{
  "model": "spectrogram diffusion model",
  "dataset": "Morse code for random letters and digits, with fading, noise and interfering tones",
  "train_examples": 26041,
  "n_mels": 64,
  "hop_length": 160,
  "input": "log_mel",
  "spec_augment": false,
  "win_length": 512,
  "conditioning": "none",
  "arch": "dit",
  "objective": "epsilon",
  "cond_dim": 192,
  "norm": "rmsnorm",
  "activation": "relu",
  "mlp_ratio": 4,
  "head_dim": 32,
  "fused_qkv": false,
  "qk_norm": true,
  "inner_norm": false,
  "patch_size": [32, 4],
  "layers": 8,
  "width": 160,
  "positions": "learned",
  "optimizer": "muon",
  "muon_scale": "original",
  "lr": 0.031,
  "momentum": 0.95,
  "nesterov": true,
  "orthogonalizer": "polar_express",
  "adamw_lr_other_params": 0.0014,
  "grad_clip": 3.0,
  "steps": 15200,
  "batch_size": 256,
  "epochs": 149.4,
  "lr_schedule": "step",
  "warmup_steps": 300,
  "weight_decay": 0.02,
  "adamw_weight_decay_other_params": 0.05
}
Rows from block 5 of a small spectrogram diffusion model, named by matrix and row number. Rows with one number belong to one neuron. Each number is 128 + 24 x the weight over its row's rms, rounded and kept within 0 to 255. All counts start at 0. Numbers have three digits each.
Before each neuron's rows are labels from the 100 clips, of 14848 (inputs lightly noised), where the neuron reaches its highest value: "top examples" is what is common among them. Only what is clearly more common there than usual is listed. The data: Morse code for random letters and digits, with fading, noise and interfering tones.
# fc1: MLP up (model.blocks.5.mlp.fc1.weight, 640x160), inputs 80-159
# fc2: MLP down (model.blocks.5.mlp.fc2.weight, 160x640, transposed), outputs 80-159

top examples: mains hum; tone: high
fc1.618:147165144157103136162139122103121160161180156122113132075127143172122118127128167123072144102141133125118113095141171104130135155057143136096137112130119134096111180142072128138118141151147143124144121099107094147121121088122116085098138140
fc2.618:093170140104159131086115137092139092177146137136125127188134154174108118081129189128190099107126120132140145089138092112124138103201119143161112159135133132158122175127176122122144159134139132113138140148131158149137109093131142175107149117

top examples: tone: low; clipping
fc1.290:124157132124143148114154129127130119121120141105111110118138129112131123076125103154115115089157166097143084122098157124170163129146123149099124135085119082181095101123184130112185121118141145110122132124086115109093137127158115124151120128
fc2.290:138137106097119106108052132165133068136075143119113140099123142145101100123094114106128136153111179096141155142128136146115159130124156107134128136171139131127114147140170124089083108118133132152155132103133085101107140145133124170177146143

top examples: interfering tone; reverberation
fc1.100:127147114139136099089161178118157142122150147180110154134160104124126118146165153152125108118141145095090136079100153153124168159103127159106119079151137167145135119152169127135105120153089148139153129122128115149098117141129130100125122142
fc2.100:116131111158136149100168148155148110115107108146165112132145149124140106158149106098144143139099128131106101159167148102111090161117137107109139102034131171155114147158165092103156114092136107132183124094130128086136126093119136106163140131

top examples: mains hum; interfering tone
fc1.47:098147129121091096111097135125110054154197068117126124120101147114112120160112173120132063119122131113127163119136107110094126136106105130108119146187099177104131145165117146109105142085144172146174121151116108162113104096117106134154107137
fc2.47:142139127141123133127124144137125152141084136128134104118123117124127171117129130130117060173126130105131114135124131154183079127142114151112100148108127127098164127115137116072160102113104161153086143142094133125098112096142120111183158140

top examples: interfering tone; clipping
fc1.497:132115102108127167116143090095124140106079074170146130119127162124127031136127123133137118110114154114129134159138102122164122118143124128142131097121118134130082100115120117220116150076121133137149126110098134084024101124150148119102153133
fc2.497:150110119125123194144132176112137136084113108080148100145138184115138099142129118124117144104095100131124130184134126108104114162114138122106132185125142125129153071131184127151115163079123125141126118174116132111062136122137093177082169118

top examples: interfering tone; mains hum
fc1.550:132138149131178099115145121122187117099147139139087093098119157156109142133120111104153186148150138147109137103131163122119137133112108149102100154112106069158127091111103145145088099158155143106161141100138101156119146089146145137131108100
fc2.550:116146129118090112123104120101066156097141128114094090135128155151096126091151110124108126121130107127134121093129105136148134137138156170132147114126147176116138092169135129097145111150150125141117116164139146162152156106118103132156129160

top examples: tone: middle
fc1.355:154164120137129123129097116133133124167091146140099133131118121151126114112132114096111083125130132143120091096110131124117171120156153151096100124115121102102078120115080139107103167131149132126127093162099128112106126120117125105135125125
fc2.355:141115132120134120137137122099124081069116147147137141119138154091128142180135059164111144126135124141119138172149137138149122113079142116111102128140132129097189111141061121121141090108108122126123125147099083089126144156116135099147100165

top examples: tone: middle
fc1.417:138119092135110149129136138145129172132102102121145123116133137132122182148105135131112106176104155122123186127119104131046157129150142119131137123086136130139070145149147124154120112110135102143141161129094111094144099137163133153155147148
fc2.417:118131135135157119138071124140144139135139102145112141158131117160119160115099163102156101097150116153137110116117105110156120130174066125127120117156104163168095136092179117165197115145126144127117113102092136067118082122113133136107134111

top examples: interfering tone; mains hum
fc1.357:128155118113120107108175116141128183102118128164120129111149163112111104131129157117142175129172106126125161138108100127139153133142134124121120156155135119145165154202097137147138157096142156118175075138166129172135171106159113134155059100
fc2.357:120163125119144132143108135140141083109135039101136134139122128113125103132129147106115159164160129124133121126110149128166095123130126140141126109159126105141107159078155148064115137089144127131041169126115135135177174131115133119149082141

top examples: clipping; mains hum
fc1.156:138137195057139089141133097108121149107143075116142132119111125108099119140129129118124131128117125091125128110132098176115165141083113128135137092132128136128106120108169083156173161145145111067151108176160153124138106103121146118134126132
fc2.156:182088087080144112179117103131123131131113168083114138119087139139147112139126115134093129136145128112140123151119130098133063132127147126100129120102128130132148183139119154122125130113090119070168096183118140104127129144113134107126152167

top examples: clipping
fc1.24:107112155147133120120132123149114152154135081100091094140081137127150060116123143138159108168121112100131103126119126126123131115099140086094143122117110103142111105115152103141111090099109133128140125142140142131118156140095127108173124096
fc2.24:147132161116127134119191158147149165148148164159093105117140134123143103120129154142111073136141128130120141158118127129188167148141115089158114143050134128115130111117130114103149122108109146140154142095139129131129158123171128131145113161

top examples: tone: high
fc1.405:123124103128076133141162149147100123145142131135153134130131140125092120083083124123104139131108138130156117155151093112140117130135138142135125096166147145138155150157115128100105094131135143114141116103114121134100054118106123144149151134
fc2.405:130125083133176125118097118135174134135152128123148132120121124123100107147174113141159120152122129129089150157121147108108160133098107151119130146109118107124124159112127135109105102136128094136133156163136124126119062127158129115127140135

top examples: clipping; tone: high
fc1.590:131116109149108150146114124107119083109088183147182121133136128101162075093119166096127140145100130116120095107115119133144138155122089164093140143149089118101110172120127135121136102130135129094141153107112121047161128121115111092137118140
fc2.590:122151149132110149109145139158099116094110142133096128122123132125115068129119121132098136167151150135117136150121089170123111161096122090105145130124113173116165126156136100112113168140115157105089147097096139086197131162141106109153110148

top examples: tone: middle; mains hum
fc1.609:113145121128117150136150131076129125105131055118147156121128160126098160125097098186119111167111151133113152149133121100093170170139139136115148148117109162153112153152186127135126162115142149132160133093145111088171115115148114113126104137
fc2.609:110108119129116094110124134111148190139119113115109120109111108124130128061124119091116168149162135098120138137110174144137158154108095140124150106110127120113151107101147128118092146130123121115103127100163132103173130141163123129051130132

top examples: tone: high; rumble; clipping
fc1.469:157141118111109123107064086136162110120156168140163108126102142167133130114117111153142095107143171151111068108107122132159155124110111122120099135119140147125127101142111080124132100113102128087136127130102165126117133140118142159137147169
fc2.469:169117154140119122105107079138168138164142183160065161095105132101136140152135100119121149101090133114121143146137142087108170134144139124130085123150140098129159128122144185128150159153173111094114144118137156150121120087110149160134092170

top examples: clipping
fc1.447:127122169080139081091123128109125152177140136172171143107101143173119115119142077086088136146143099113124135141122136153136127128104141124080138116134098106138091069130089170122151105103123134079144146137116131128124144111150085135090160090
fc2.447:126112162159123090162133110124135109181131130078178154157158147179111120112126108090164116137124150129125126143105128148126134130150133125173109138124159126137127071121163179128152116090134124174132107114131139129137122092109176117105163162

top examples: tone: middle; mains hum
fc1.38:155119115118120115130126135152121156130153205122132134129135122131123111106115120127116131092124122116114233108107123128081128131158246123123132133155111142109115144137132131069112114120133097139132131104142147101089122126140127144144132110
fc2.38:124122118123120110130120118117123054139150210141122146141130142132133078124125110133128160102139156136115018115135116112162158129074039121109136133084119121155144129163137112083124126139136113125122133121161120100100165129126134127139119142

top examples: mains hum; thin (high-pass)
fc1.338:143131103106143136120110127135116125128198127142124134121145118126134118136121129128124116196128135226144139124139096126115131141161152130122130164147121124087103134182131137255081134130132129143111118126066124181071122123130126144120128123
fc2.338:137130116136138122138127128127135132131175130124130143140125139114128107163127126125133132173134110047144123149131155132123155131108148115113127126103125164124167141046134122255130139116136168128167117116102122165074102117139141135147116128

top examples: clipping
fc1.349:146133114109126112102142089102141136136131102185128118126149147149107059144131115108140131142174114101086170151133144136090159133099144134143128110096121135111072138171130088146131133091174104113159112150162084083139140108163134126146110133
fc2.349:118133120111110112147119119125116063146134123104131151161124123139164120155141120121124187092146157105179102138115115131153134136128146137120135142141124054144146146126113109109109119122146126148218103129152117119090152115114143166140141126

top examples: mains hum
fc1.598:123124118171121131129129113132155179121093157118132151116104135126127152064132225133123167073130122150137073131115146122171132127154167128126121118105112121107077106113138131123123163151146162130104099145139125130118123110130127101108119142
fc2.598:099121102150126102138157136139136118147115124133114099138115125127115155191138040108136160120123119118130160137121141125102107125100115137125133132143112133102167111164153120120110059125113144129119115124174095196107196145120129127134135147

top examples: interfering tone; mains hum
fc1.273:132162171133072157115128120107127111108087137112117130118127131124163146137159093134097159089166166099118143122152161102132147125135069125136090150127114110122131100168138125064119155130139118128136123107158125125130067120128145152134130121
fc2.273:131164151106188158123054128125122127118152126136127138148120125133142146166100086136173166079159107145133135114148090116128120136120188127121160117159127144124119117087133137094132117115134103121125134128147147147153079117120118141151133131

top examples: clipping
fc1.330:144111113146110153133149130100131130132062120137146117126108125138122030086135106133146100084128117042132096120135142147140124127159161137147137090099142091193108140130165130095144105109124108132154142124085137200145116140150150126137118133
fc2.330:127128154116119127123064140105128100106018157117122119107105126106134081140121083124128150084145145190124104119132090119073119137104078151133130141118148170108135120175097119107130119145127101123117125132097098201170155158121117122126139129

top examples: mains hum
fc1.113:069125125077142122130124134154147145109109138164174105160107167151118137140144124109161112131124111139146135130119104115123131090096110097131140095145150139097119114135102104133121087185092112165141098151099109142122104114142078103137102160
fc2.113:182132120186116119124126117146117106108118135098179095080151183158107118102109125115096116134114144127105122132115158107131127156140132109124122144132120144159141105123151107136131097177097126091127149111131154138128098126109176166132089110

top examples: tone: middle
fc1.377:093145116158120125110152175131106114106137101157110130122158133131102125089126105135159118140091115127132165134125116111137144126145130154118100126128160128115123151138122120097119154130148174152149144167102094103130146093126177125120124184
fc2.377:099118106134128120114142177117085128153120128150144125121164128108139143121136154116152149123168092137116166160143105152104120149117147141125105130133181123128131125126125139150149106141086109167100179140080111125123091178136178165125123187

top examples: tone: middle
fc1.161:143127124105094129140076074093138133118084101133118123105127125114150149127088123133083108125147118193116079079107159145155157132132125109128154132140121162138059134138117143100113128145137109118117117113137105067134122155143113102128121116
fc2.161:124158137105106137118140093144150178129061078127128120106125115126118161212089034139074122132127105127121100160132123135125146146121111156132152143134132075131123115152129126126113110124096127114143109100142119100122159100151108107105117116

top examples: interfering tone; clipping
fc1.502:174128119125118109174130119166149119130102129155167134128142156122093118145145111131155128114120112128150132137124104118132151117135110150102155081134096110160135152189151133105140133117121140110149107101126126120124122141126100122105119142
fc2.502:078138122129148108088121129168085129130122116109174127126125128116090115127112110130099145146101126155107143138111131109169141137122151145145104158125153160109126155066104136171128138112132111145116149154156145137123124141124146125100125107

top examples: tone: low
fc1.449:116145116109124136109138129147120105136129082116128125117139126125130134031125114123132111088119160123116171129146128121118178118136215130124122151189139134157073140209134134124213132130127144131144146120161132133157074103132118117164109131
fc2.449:128143125138110140145139132140112122125169083132115135105111129121144153194119126127124138031124122138129064129139136130155133128168059111130134152110138092114097127089131123088200133136113157123171122145120098099093100118123130121164111138

top examples: tone: low
fc1.394:132109116133124137117073129155127132123087196135137131121132123132118156068131168138123134051135185154145197102121093135190133149099125090107150134132118115136073113127149128146175134112129190143114136151150108068156151136160130130152110119
fc2.394:145147119145120145117164111125109128129123168105110131083094134126119128125115133143118096077131128073105048135085157142086144137152126135135146178124150148122128103102128104138148109159137109126165149133135111083147091144137114105127158163

top examples: interfering tone; clipping; reverberation
fc1.93:140119119127122111145165127102128108138093152133141135143125120133124130160122113126127058010112136107139141132120128135139119128149158124125128122088134124131133144126148135000154128100132114129167127148179133111167099139122121121156139131
fc2.93:127121117125135118136116123113140122117062127132141126125135137122128122104143140128126099031135113153132107134138160123147091121102102141126117114145129175098161123137109133028146105098124169131082127099214144115196123131118130139104125125